python train.py --model="self-supervised audio encoder (BEST-RQ)" --dataset="babble in 24 made-up languages, each with its own sounds, syllables and stress or tones, from a formant synthesiser" --train_examples=39062 --n_mels=80 --hop_length=160 --input="log_mel" --win_length=400 --codebook_size=256 --mask_prob=0.08 --arch="quartznet" --norm="groupnorm" --hidden_act="prelu" --weight_standardization=true --depths=[4, 4, 4, 4] --kernel_size=11 --stem="single" --widths=[192, 240, 288, 368] --init="torch_default" --residual_init="scaled_by_depth" --optimizer="muon" --muon_scale="spectral" --learning_rate=0.011 --momentum=0.95 --nesterov=true --orthogonalizer="newton_schulz_5" --adamw_lr_other_params=0.0025 --max_grad_norm=0.5 --max_steps=5600 --batch_size=256 --epochs=36.7 --lr_schedule="wsd" --decay_fraction=0.4 --final_lr_fraction=0.01 --warmup_steps=110 --weight_decay=0.08 --adamw_weight_decay_other_params=0
Rows from block 12 of a small self-supervised audio encoder (BEST-RQ), named by matrix and row number. Rows with one number belong to one channel. Each number is 128 + 24 x the weight over its row's rms, rounded and kept within 0 to 255. All counts start at 0. Numbers have three digits each.
After each channel's rows are labels from the 100 clips, of 14848, where the channel reaches its highest value: "lies over" is the class under the peak; "responds to" is what is common among them. Only what is clearly more common there than usual is listed. The data: babble in 24 made-up languages, each with its own sounds, syllables and stress or tones, from a formant synthesiser.
# convs1: first pointwise conv (model.blocks.12.convs.1.weight, 368x288x1, standardized in use), inputs 0-143
# convs3: second pointwise conv (model.blocks.12.convs.3.weight, 368x368x1, standardized in use, transposed), outputs 0-122

convs1.57:163119182136112111090156108128105127092120144159113080139120125133122141045130113116124161133132145151154144142133170068170169117104140104118146122135171129118136134146144146131123168143089145127143149133102141097086092124144172085110141129146093111130113115159113110136151189135149138114125171128109109086140095122118143105091108125127167131147135143156099140126127126150118123140172151098133161150137142125125141130116162100116112
convs3.57:132128119162129130109143135104128155103134132167108132165088093120104119126107157112140124134109064106102165122173143114159120103134114129135111122125133134157111129065108126097108146146126167065122119132095113148084136132143110092108116133130109107128145107080132121124131122123108114128126078097136134144147118097177094108129150115183117109128124115114181075126090109
lies over: /æ/
responds to: /æ/; reverberation; voice: low voice

convs1.48:137097155110147125150084095140121128171130146132151156126113132083119116090130137168138163127145104153128121127123100121137088127107091120115108078139123139158116143111115150134110124121133103105094101106133192105141119122111095106138132106141116151127142127123111160150185129138153128129155120179134125123151110176111134131096156122150120128131127079143110117109111121155126134155126169088117134132169079159146160156102153162121132
convs3.48:127131102153149127142140082162125136117122157113117151100124129140101116110127169115150113109147145111147109097114143129154189114126124150097115142095108134099141107150178122144150130130105136128118104128107148125181185145129118148144135130134081081131109142155133119116135127107143084182133137101106149158094146105125109155105087147104140112124143170120118104093115092
lies over: /æ/
responds to: reverberation; voice: low voice; /æ/; /ɛ̃/

convs1.109:122142121138144119133152099148138153170119108128142155125140099131146134071089130094120121098139135138178180126132106058170132106090148128127126129124094105154085109118165147145134138126136133089059116156085118130145105117154093143161122077119113159156134109130124134162072139120129123139107093133138131086153101100120087093114149092106123098137154175118132144128096154140125092143106121117169118148162165130111121102104128108137127
convs3.109:098083161125135116123094101146137121123134120161152144105157076127131110166113111139160118122128085163181074087135131177133148071122130141140120123128091118145096131078164165126125088158113156095148157141147095082168106165139142097100120112114147147130129142138143117125147139119125097099100184141128129112111129082146090134090159164093175131109111128145128089111114144
lies over: /æ/
responds to: reverberation; /æ/; voice: high voice; /ɛ̃/

convs1.302:092115130165080130134115108120113127105113111121172127130103126111113113185194106159179146147125159132116116092118127154161102131139123104120152144099142138127120140140152137127135141127144181154119111102111097107101120112134117135160097140119128136140163091137124122102106168154081136134107145162156169144125113108100160153171168136123157118110153121108109112139119123138118139125117176098162147132140133186085157125105163073107113
convs3.302:168111155171135106145117071143122102157124143098132111136145124126138129136144170132083102137116079133108160146174133137117122130122096126089107093131117108116156118127120169137139140143136149098161185131134152115091147123121138137129124136130096109148087151078150139134123127114158126131134159105120141121133083153137114130135140132141117163099186163141116128162110119
lies over: /aʊ/
responds to: voice: deep voice; /aʊ/; /a/

convs1.312:143138096081078164119116130074149137153120112098137118122145118193151163143144157091134132070143135126096167101157132147114126141153160143135179122138116153094113147109108099115139132110148159141110106130127148135168143110136122131115144107146191153143081116085083157106086188118120100127126140118132145099147163147185151105119128129141184137114109106138156101163130131104131151158095095109122171153111139143139134149126154132117180
convs3.312:116119134111131071127142110111170105181138093169166085076099147130094114118119176131145092067120130093126120122109130120110113117148146076136142162142151192123104133136109124113122165081105100164068125134090113123105117164166127155141126161127115087133106159111178132121121099138131101111111126115126151112106115132135158146142126138124110089117109151108138147118083122
lies over: silence
responds to: reverberation

convs1.54:136116158133111133119124153107146135106168104139157129155109165120123128113165120133134131139124151136076086142133154182139066142106113144107131099101122124188147139147111091113125120112158118096150132103104131094111116116131136139159159118138153133079157175154144123126125169080143091108131154152098134136151100193116129126155138145139064136091140147122146108091113129117111106130118151126126144140118081137152136138171136149099143
convs3.54:131123169140152148139109112146106115118167085138132121160106127157149155066123121142093156147141148121150125122126154122095136104132143145117133132160160147130116134134148119116155148136127152216096117121132140126141162140127143150124129153125116161096172093142109114172150066144152166065131119113100155167137151146128127160132104116096106125107118095148119157153105145
lies over: /tʃ/
responds to: /a/; /ʊ/

convs1.127:115129148155112154113112111111172103092118078175125108105143116113135125153124100124167133123144120097133136149117147142146091133115164123131158089137129118104099119124112102165110108143107071160133115112143149138152159131111112106130146112109177110151124120166147092146123114112084096127091142158103112113128098110165103148112147098150120109131106103108088136156143147135120169167145135129114106083138138092125141132093150130147114
convs3.127:154133141176107080138133119118110124144118151148162134121164091115152105131139091116185095138116088157115135153151157084140131084121159158106167174147072139120167102102141152148082117128135112146164089119098110125146118138117119106173134165139143085123105070141102160136073149150146154110122104143148110141127154145095167131108157162142159123120117113127154112100136133
lies over: silence
responds to: pink noise; voice: high voice; white noise; clipping

convs1.106:117123126074079109138113125092159102127110157177113090105151161131145151148103131116164107158107090119147085081109120137129126185125121123139136104133130074103155099129107146155097140113142150146110119127129130129165153131138132155074125098195163151121123126131124090113110127137147136101148116110146133127176127110083156114156132101094122133141116122130157144145136072120116085203121160114110083122139166133136121179103116111118112
convs3.106:107141135119141138140099142128157103132106113153137121123097167123116120131140127097125108121146124116121158128112154127116106151179098061098088132095108095127103087137140121115118157165149127146166114124100154103150139127165136136141132137139122117072105133136103111108154122125086152132125126097099109120097146142086127142130125138175118118145147140113103148113101148
lies over: silence
responds to: pink noise; voice: high voice; clipping

convs1.205:118114098108128131112086125147155113115163114144120126168131134110097140131149062123116156104083083101149129085143139084169127137108093139140148109129144115116106142113148128092104152091135119135164143139087104140093135135087155142137146113111157161127116120092185135144155172096150104148140126136150099136157102121086154158127139113156115173125143130144099131198103106133139111130105123107150137118128179154103105114127132122147138
convs3.205:114141158128120143112118132124119078093137178121122123112130127177137122189110140111141102121117100150119157157107148151096148119167107149129117048172104132136116121154164106127109145153134113144122146134142065121138162148110126110151140172132144134120087106172135173122134183093134114108129104112166107141090118143096180127116139091097096117120137142148143142111164128
lies over: silence
responds to: voice: child-like voice; white noise

convs1.129:096088089150116133136160160161098145120067132095134143121083135122116141097146150125141172132119079131154129130140113157094148157132168164119112147129120133079117185131129111152112116117126139122131127139121118151118141096124112135109141094180122122096153096130109136156123138105132114131125122130099129176151150161125147117123137155115111102100091183127113083145157121120134112151106123130128125112125129134109128108138125144145154
convs3.129:112086167145111159127150170114129126113115153134162184186121125097107104102138183101143090138148118137115132103106151091117166127118081129145081117143162136081131105118142144130126130094092142119174136125122169114140135146167145152127124115124125114097147117137127112134172132145138123153142141109106137109160171126157100159142135148166113133111125108113113153150172125
lies over: silence
responds to: reverberation; voice: child-like voice

convs1.346:107145162126137144130132092153090110153129164135128171125148116156176119129104148092179110118114120105127131167170150143142097167122139121176099105150136140134125149134125165141150147143163160108054153107127144162144103111135147143125102178109105125105162161133097143118149104095117132139109113116135102134141119108064104114135156100132107127156136162122118103123168128135148126116146138119159141130094130141132117139152155095148133
convs3.346:131106115133107137101082120124093105130135141122106103122148137126133108109116112152097120112114135115111086122138114086142120140131152059087122101093145094129113142112112115116125147134117143133107069095124112109143149135126138142121138117122135146134099134069111133134083123127151075123139135216098140134110124126140134069132154159131144094186124120181179095138117123
lies over: /æ/
responds to: reverberation; /æ/; rumble

convs1.67:193099152099122096131086121158142087136136170168115161129152158105085137139142125124149109137147166159165126080144144079131137141116173082153098118148118097112089155108126117149143148109082119133109128107152112145131118076142131131145150140125120132062115109113133116161132151148128134086126116158135121111112115137110088102103123146145144102135141111123118114163065108114125134152120106081162166104134139157152130147154163089149126
convs3.67:141108134064114117131109144136139143108053156117128119128114121161073096139096120120129087139086129125149178140140112125136124137138140139167114121144148140108108156129164133099128128113153156086139102117129126118149099131114142126158129146124125208092117124107139128140128117123093123141153164097104108121132127145144140109108110120122147175149103101140149090122111126
lies over: /æ/
responds to: reverberation; /æ/; voice: low voice; /ʎ/